config = dict(
    image_size=64,
    embed_dim=128,
    encoder_widths=[96, 192, 384, 768],
    text_encoder_head_dim=64,
    text_encoder_fused_qkv=False,
    eps=1e-08,
    one_sided=False,
    final_lr_fraction=0,
    weight_decay=0.3,
)
Rows from block 5 of the image encoder, named by matrix and row number. Each number is 128 + 32 x the weight over its row's rms, rounded and kept within 0 to 255. All counts start at 0. After the name is the row's rms in percent of the matrix's.
# mid10: scale 2 3x3 conv (encoder.blocks.5.mid.1.0.weight, 96x96x3x3), inputs 14-27, a 3x3 kernel for each
mid10.44 105 [157 132 111 163  92  93 136  87 145  70 126 165  94 154 179 138  96  86 139 104 161 147 110 128 100 148  89  83 101 185  97 129 144 110 126 118 169 145 109 128  86 117 119 117 127 133 148 141  90  90 198 121 125 115 155 171  93 148 129 152  94 149 147 105 147 134  93  62 158  94 137 106 103 175 130 110 144  98 159 131  96 139 162 138 107 120 150  54  77 168  82 152 223  80  66 197 146  88  94 129  93 138 100 145 145 118 133 154 156 149  91 171 136 171  79 131 193 148 103  75 130 170 130 118 169 143]
mid10.45 100 [217  73 137 158 170 194 178 180 127 208 129 153 114 104 139 119 157 135  97  93 162 137 112 122 105  65 209 131 138 133 154 143 122 134 135  91  99 130 114  84 141  75  98 116 115 111  91  85 155 130 120  90 108 149 157 132 116  65 140 167 146  81 115  69 173 118  90 158 174 102 132 124 110  88  99 130 151  89 120 200 132 120 121 109 133 153 121 109 128 101 158 103  92  68 127  87 153 111  95  99 140  74  83 109 182 113 159 138 101 100  77 133 105 156 210 134  78 100  67 124  35 156 184 134 133 172]
mid10.46 106 [137 170 179 162 129 126 132  89 146 125  91  95 139 187 145  99 174 131 142  50 126 170 154 101 181 183 107 162 109  69 117 159  78 142 100 108 112 125 132 124  98 155 110 193 180 142 126 145 153 108 192 148 135  92 114 157 103 117 147 121 122 107 121  37 107 174 142 120 106 141 119 170 154  91 139 124 105 101 112  92 137 160  88 122  94 100 129  61 142 218 103  84 133 116 154 166 187 128 124 101 163 179 132 149 127  62 131 142 117 122 133 155 136  91 145 135 115 132  84  84 103  98 129 121  92 139]
mid10.47 099 [133 150  78 154  87  90  77 124 100 217 122  84 117  87 114 125 109 115 197 144 146 115 161 105 125 148  72 132 144 111 121 109 133 173 146 128  91 115  93 103 119 165 179 122 176 113 154 140 140  97 152 155  97  94 110 129 150 150 142 114 165 148 150  84  85 138  66 111 168 129 187 120 131 160 128 143 153  70 165 104 103 107 192 171  68 134 131 124  74  81 120 186  79 143 199  87 133  97  99 149 157 144 173 148 165 158 166  65 104 101 151 128 168 148 120 170 143 158 132 102 177 140 128 163 109 117]
mid10.48 095 [129 130 123 109 126 116 120 170 124 166  92 143 175 171 133 128 131  64 141 126 166 169 123 198 181 111  59 132  81  84 131 154  97  84 109 132 126 119 105 127 131 150 136 119 107 150 104 103 118 125  97  70  65 111 159 159 151 159 126 102 179 130 122 155 118  92  67 117 124 104 124 153 142 123 114 103  77 149 105 137 149 133  97 100  86 145 153 121 146  89 140 139 167 128 123 153  63 161 127 114 142 152 141 105 146 162  73 108 132 135 114 138 150  91  96  92  84 109 124 155 110  88  59 122  69 127]
mid10.49 098 [114 168 180 164 103 129 104 142 106  57 122 148 165 154 157 162 159 122  83  67  69 109 133 109 152 124 141  93 128 137 107 153 123  93 122 110 108 107 150 134  79 101 121 157 135 103 144 179 137 155 182 157 171 143 148  85 119 109 142 127 152 165 137 158 161 137 184  93  80  99 111 130 112 119 117 126 181  93 167 104  79  84 104 183  94 201 157 154 125  83 112  94  97 154 130  94 174 154 125 109  94 103 115 102 159 118 143 114 120 158 110 137 123 142 121 124  45 141 151 136 135  97 139 128 114  91]
mid10.50 105 [ 95 158 105  87  79 131  72 120 195 142 116 149 112 106 160 137  89 119  81 146 161 111 180 123  88 127  92  78 194 213 160 130  93 169  86  98 150 116  85 115 116 111 159 109 105 149  69 140 133 118 149 108 136 133 177 173 119  92  93  97 147 114 145 133 218 157 124 134 135  75  86 115  27 115 149  94 176 165 147 135 117 136 110  77 144 138 154 143 139  86 115 141 140 105 132 108 153 105  68  84 119  94 154 151 135 166 160  57 190 203 132 134 141 122 116  57  95  64  56 180  98 113 114 129 185 142]
mid10.51 104 [ 80  94  96 128 128 154 128 134 121 142 142 136 134 109 137  67 112 128 132 165 173 114 112 142 126  96  92 168 159 114 130 140  79 107 107  71 177 155 149 103  72 155 154 167 228 148  93  88 161 157 133 149  76 101 118 184 111  88 126 149 130 109  94 144 154  92 124  74 172  92 152 159 150 133 104 163 109 100 115 134  71 121 118 195 147 151 126 150 125  89 187 185 140 119 148 143 127 125  51 127  85 105 103 150 167  91 138 109 120 197 114 159 144  98  90 125 150 165 116 123  56 116 194  89 120 127]
mid10.52 104 [122 137  49 142 118 132 118 149 147 152  96 156 143 188 111  75 120 112 105 113 118 131 101 155 135  54 170 179 154 109 146  87 116 162 131 136 172 112 104 156  97 124 124 120 123 140 111  95 155 226  79 156 110 169 112 113 116 189 150 133 126 112 198 163 142 158 120  85 141 124  76 104 173 125 126 153 121 127 135 130 143  88 139  36 118 150 143 127 162 153  95 120 186 101  92 116 165 139  99  83  81 156 116  72 117 104  65 130 145 101 173 105 130 113 163 130  85 109 178  96  76 137 163 135 146 112]
mid10.53 103 [139  95 122 125 165 144 110 123 124 117  81 146 165 163  77 151 102 193 127 119 111 118 104 140 128  98  95 118 130 146 145 131 116 151 141  99 127 114 106 131 136 142  75  97  79 139 147 115 118 130 110 129 151 160 169  86 119  83 172 121  78 121  86 126 138 150 136 167  99  83  75  96 115 107 120  97 119 163  80 127  68  87 105 114 144 131 116 151 232 180 161 108 130 112 147 110 127 121  84 133 131 177 103 115 104 146 111  82 125 136  86 172 110  62 125 156 216 135 106  69 150 155 132 191 150 133]
mid10.54 100 [160  87  80 143 114 112   5  94 138 102 106 134 124 159 130 110 155 129 135  98 138 130  84 180  84 209 217  94  99  97 117 159 170 159 134 132 167 110 100 118  69 146 157 147 174 135  78 173  76 170 140 122 165 128  99  92  74 138 123 113 107 121  67 114 146 167 142 165 150  82 110 165  87 126  99 145  70 133 166 140 136  88  78 132  85 127 119 151 161 137 103 121 153 140 142 173 223 103 132  90 126 121 132 161 156 187 168 117 112 184 180 137 175 110 149 155 122 118 106 148 107 143 133 140 176 116]
mid10.55 103 [158 163 116  85 162 125 102 107  83 119 135  65  97 137 154 175 126 122 181 112 137 159 110 120 116 133 183 176 154 173 129 179 125  92 129 170 119 142 165 205 122 125  96 115 137 120 210 134  71 105 168 125 111 180 146  85  81 114 113 115 106  94 150 162  92 126 111 125  71 107  96 104 143 134 169  88 130  75 101 112 187 175 170 130 100  69 221  79 153 156  91 115 152 145  89 149 135 176 136 173 111 113 118 111  84 115 136  86 149 131 147 164 170  96 116 128 146 182 125  92  90 140  99  95 150 120]
mid10.56 096 [116 134 166 134 124 135 122 125 132 100  90  87 150 112 138 159 118 115 126 107 104 171 166  87 139 124  62  99 135 103 138 113 129 124 110 130 163 198  90 152 136 112 111 129 111 122  81 130 152 101 145  65 158 140 155 147 134 139 101 116 141 152  77 135 124 100 138  88 138  89 120 143  99 119 139 149 136 147 144 101 150 133 103 164 122 100 119  99 114 125  85  91  63 130 140  65 129 133 122 113 102 116 108 110 108 132 123  49 121 119 157 198 140 133 141 103 107 158 174 137  97  83 140 112 211 101]
mid10.57 105 [124 101 105  99 146 128 150 157 149 136 152 156 134 143  82  97 173 158 147 105 129 102 129  89  97 100 120 154  93 128 133 135 113 189 118 121  94  41 126  59 109 109  32 122 103 113 114 142 171 120 121 164 191  99 113 115 125 146 157 123 133 148 101 159 119 114 183 174  92 148 136 113  91 122 203 123 150 117 161  86  89 149 122 113 113  96  95 148 111 161 107 110 121 122 133 120 120 188 151 118  80 104  89 134 134 119  97 127 148 115 154  96 135 104  70  97 195  70 181  95 155  95 141 138  82 131]
mid10.58 098 [122 122  98 127 150 118 157 114 117 108 156 134 120 149 184  94 111 130  84 142 114  91 128 130 129 123 185 153 114 119 129 119 134 132 106 164 133 112 135 113 140 139 166 127 144  85 159 123 207 161 159 171 185  80 123 137 102 100 121  61 195  87 128 126 126 126 133  85 121 139 177 142 136 101 139 158  80 178 144 119 128  75  89 119 111 155 157  78 139 110 166  92 170  77 114 171  72  79 137 101 107 140 142 134 122  91  71 147 149 127 125  97  87 212  69  65 158 124 158 104 153 121  98 137 151 153]
mid10.59 097 [105 151 151 135 146 171  93 135 128 146 149 123 128 117 155  95 150 141 106  64 103 131 133  68 172 158 137 117 136 135 141 132  99 122  82 140 127 166 153  99 155 112 129 109 131  45 151 232 173 177 153  92 128 135 122 119 120  70 124 112 163 150 140 177 160 173 153 106 156 129 143 170 118  77 183 157 125 100 175 137 135 152  96 199 128 102 169  55 161 120 144 129 132 133 106 143 124 125 109 122  78 157 126  78  69 148 137 151 140 140  61  92 167  85 105 143 131 158 153 183  99 123 121 167  70  76]
mid10.60 109 [121 131 128 127 129 148 103  86 169 106 116 113 132 178 121 152  95  80 114 142 132 116 153 144 143 128  87 156 155 105 129 131 122 138 154 153 174 107 123  83 132 130  85  81 123 104 133  97 109 152 246  79 173 176 164  64 108  95 110 149 115  95 137 154 100 195 109 120 172 111 163 219 108  88 121 130 112 109 143  87  28  74 126 160 141 106 169 137 154 170  96 156 160 154 113 141 160 124 125 123 158  77 138 136  80 141 126 143 145 128 149 134 123 156  88 139 133  96 152 142 119 134 195 146 128 189]
mid10.61 107 [129  94 148  76  78 152  66 152 164 130 135  95 130  94 146 142 134 115  98 100  83 154  91 124  95  94 142  82 142  89 142 121  98 149 142 164  95 155 104 136 106 158 153  97 122 125 162 135  60 164 199  91  81 178 104 102 101 139 102  97 143 162  81 146 100 112 190 130 121  86 117 145 106 112 117 101 107 151 205 143 128 100 131 156 145  81 136 130  98 132 171 130 113 174 113  68 180 126 110 137 130 136 153 126  85 117 110 130 131 184 150 183 139 145  99 125 175 111  96 146 137 162  87 188 119 120]
mid10.62 105 [112  97 110 134 141 119 113 118 116 122 129 142 107 136 121 127 123 128 131 167 118 203 163 111  80 104 126 169 144  97 120 117 149 125 139 127 139  79  90 128 167 180  94 102 149 106 108 160 138 160 226 121 133 165 122 105  83 144 137 112 143 109 122 158 127 127 144 187 107  61 137 122  93 110  87 127  94  90 144 176 182 116  78 141 142 112 100 116 128 176 122  94 143  99 130 151  82 182 132 107 147 135 110  95  95 103 115  76 194  95 141 145 132 106  76  86 128 116  96  96 170 117  72 160 104 154]
mid10.63 097 [ 64 143 114 136 107 159 143 110  69 138 132 136 134 148 151 175 129  74 150 171  98 201 123 107 157  88 131 114 129 211  44 143 116  89 106 135 181 141 162 129  62  70 155  78 110  74 134 110  78 113 136 149 159 146 119 133 105 119 116 107 145 169 109 153 177 117  65 110 132  48  75 106 129 120  92 135 172 160 145 134 135 117 114 138 122 168 147 151 155 199 105 151 140 168  89 144 111 153 141 142  95  89 111 158  96 106 143 126 124 122 100 172 114 108  82 188 112 142 104 124 145 144  64 184  98 154]
mid10.64 096 [ 88 141 128  97  80 109 151  90  72 146  70 109 112 130 133 156 101 133 155  99 159 104  82 101 167  84 131 104 151 144 158 155 139  66 152 132 100 139 108  98 169  94  73 121 107 124 137 151  33 156 144 136 136 133 123 185 120 143 103 104 134 126  99  52 127 143 122 175 139 125  93 186  92 129  99 142 154 171  92  38 144 114  93 112 123  61 139 147 117 166 133 138 119 129 125 134  87 144 112 149  92 167  89 112 176 129  91 116  98 107  60  65  60 132 108 124 167 174 146 167  47 116 146 141 139 115]
mid10.65 092 [ 95 138 197  90 146 104  84 135 180 104 135 138 179  82 131  68 145 145 130 181 128 140 106 112  97  72 173 100  92 172 112  89 101 147 133 119  91 133 112 101 128  70 143  88 134 141 121 158 168 122 128  91  71 127 108 114 100 148 151  76  73 120 139 155 194 110 171 117 151 102 210 150 130 165 134 138 182 156 125 154 194 144 111 171 109 165 171  84  81 118 158 130 146 143 121 200 120 123  78 139 120 124  83 145 171 110  85 158 135 109 142 112 166 121  74 115 131 100 134 140 104  85 161 130 105 122]
mid10.66 097 [108 121 126 125 114 158  99 114 133  70  97 135 138 122 114  87 167 200 117 126 135 136 145  96 128 100 110 117 129  74 131 147  95 150 137 118 154 168 146 143 142 163 121 131 119 122 148 178 189 131 141 172  83  87 125 163 142 158 113 170 174 137 130 137 123 154 194 130 195 141 112  90 144  97  78 153  70 107 174 156 141 142 119  97 131  98 134 110 142  78 122 163  71 125 141 121 143 129 163  90 113  87 130 132 109 114 174 124 129 112 103 116 150  76  44  94 112 153 147 123  83  98 243  78 101  98]
mid10.67 103 [ 93 161 118 178 151 105 145 125  63 159  95 132 113 120  87 151 129 138 119 109 104 143 129 156 100 121 148 150 109  83 120 161  89 126 157 106 128 153  49 108 110 129 145  65 175 104 137 161  67 154 187 189  85 105  89 121 103 101 140 166 104  95 139 127 152 120  62 101 141 165 125 165 115  83 168 157 109 110 136 124 162 135  77  79  88 107  88 108 195 130 107 127  97  98 105  86 145 140 101  70 132 147 111 113  84 128 106 151 131 102 134 198 119  71 106 107  36 117 121 167 111  96 162 132 120 175]
mid10.68 099 [130 151  90 134 169 103 107 111 115 132 148  94 141 133  93 116  95  63 119 107 103  93  66 122 169 138 137 141 149  79 147 182 113  99 130 138  88 197 138 162 106 152 128 114 174 127 127 130 122 115 124 174 129 145  94 176 125 142 131 109 109  58  64 113 146 100 149 110  61 141 151 142 161 121 144  94 121 173  61  61 113 131 111 109 149 115 141  90  65 130 114 141  88 102 186 170 144  89  99 109 147  80 143  92 140 117 153 187  83 133 170 122 111 149 151 142 166 153 135 158 122  91 131 116  72 147]
mid10.69 100 [149 156 118 150 129  76 156 131  89 112 128 142 201 154 130 165  98 158 152 200 136  96  88 141 171 191 142 104 141 140 165 204 135 144 117 159 147 131  97 105 169 114 199 137 103 141  66 139 153  96 112  98  94 157  80 185 122 126 146 122 149 137 122 131 123 118 109 120 115  97 109 159 116 129  82 151 101 157 111 132  93 100 174 126 105 132  89 118 109 114  46 119 130 135 132 148 135 180 129 159 126 126 151 115 110 147 109  93 100 104  95 109 128  69 113 169 137 177 106 160 169 125  25 131  89  97]